A small image VAE, trained from scratch: 48-pixel images, 97500 training examples.
Rows from block 11 of the encoder, named by matrix and row number. Each number is 128 + 24 x the weight over its row's rms, rounded and kept within 0 to 255. All counts start at 0. Numbers have three digits each. After the name is the row's rms in percent of the matrix's.
# f: cross-patch linear (encoder.blocks.11.mixer.f.weight, 36x36), inputs 0-35
f.0 041:252087110127121134086136132116128134120130139128130126121124131129127119119137118121121122141121128119124127
f.1 018:083231074113129136132107163125133117133143140133129137137111120122115109122142115125136120118126158119123128
f.2 089:127115255118123129128132117138130125135131135127133127128130126127127129128128127125132127128128127126126124
f.3 114:128125119255121123127130132125127134129129129133132128127129125128128127128128128130129130125126129126127129
f.4 088:131126128119255116130124133128125134126127131134126130123128126128122128131130128127130128129123125131131124
f.5 170:129130125123118255128125128130133114127130127130132121126131128128125128130126126128131128128128129125127128
f.6 060:110133128128130132255117128127124123111129136129127130125134133123131128129130127129124126129128129126129130
f.7 112:132124134130129129125255124133133128128122127133128128130131132129132129129131129127130129131132130131130127
f.8 165:129129127133133128131128255126129132131130126129133130129130131132130130131131127130128131128129129131130128
f.9 146:129130131124129130130132124255125131128131131124130130128132132131132133129130129129133130128130129130130129
f.10 139:128131132131124133129130130123255125129130132129125129129130129131129132132131130129132129130132130128129129
f.11 107:130127128129134112126127127131120255131130129129134115127126129129131126130128127127129125128132125124129128
f.12 080:121133132128129126119130129127124129255121137123130129119135130125128127127132132128125129130129132128127127
f.13 127:132132132132129131134125132134129128124255124132128129129127128132128131130133131132128131130128132130128129
f.14 106:131130131133131129134132126128133126130124255124128128131130125133133130131130130130133131130133132132131128
f.15 067:135131131135138136135134137117129136123127123255123130128134132126133132129129136128133135132131126129132129
f.16 037:136135133139120139132130138136118140126127130114255123127133131126126139133129128137133136138134136128131124
f.17 171:129128129130133127128127129130130120126130128131122255128128127130130122127130130130132124127130128129128127
f.18 071:127127126128126127128134129128128125114135134128128130255118129129130131116136130131123132126132130124128126
f.19 072:129136129129133125133132132129128126134121135126128130123255125132130132133121126132134132131131132132134131
f.20 111:129130130129131130130133133131131128130131125133132131131125255123134127134129126133131131130133133131129131
f.21 054:137128130135133132130133137126136125127134134128125134136131119255118128127133130122132131132134129130140132
f.22 030:131127133132135129131131126131135149128128136139119133123126132112255114125129139142111143136125139131137135
f.23 070:129128125130128131126131123130136129127125125133137114122129128132119255127129125132133113133127122131129127
f.24 133:128131128127128127131130130127131128128129131127128131119131130129127128255124131127131126122128135127128128
f.25 097:126136131128125127130131126128134132135130135131133131131123135128129129127255124132134131131126136135130125
f.26 065:128132131132131131130121134130134130135132130130130132134127120132137125133121255125131130133131120133133131
f.27 079:129128127135128131130130131129132128135128134132135132126134135120130130130131122255124128131138128125140133
f.28 073:127129130134129130138129135128127128125126130131136132132125137134122132130129130118255125130132132136125132
f.29 158:126128130131127126127129130129126127129128130130129128129128127130131121130128129133123255128131130130133120
f.30 163:128127126129127128126129130127128126125128125128129126126130132127127126121129130127128127255116125126129128
f.31 044:127133128125123129126123124132124126138126126130128124130132137138127133126116129139136126098255111119123130
f.32 054:127128125129133127127124127124127135124121129131124132130132125134134122128137119137138125126118255115122122
f.33 048:128137128129126129121127133128130125131122117133124118131133135140138132127133145123130137142124098255100118
f.34 037:134126123121129127129130128116119129122140125121127133126129136132131142129127135141112134130124122100255083
f.35 048:131130127123126132132120120131131129122127116130129124122125126134142118127125125136135096131128130107106255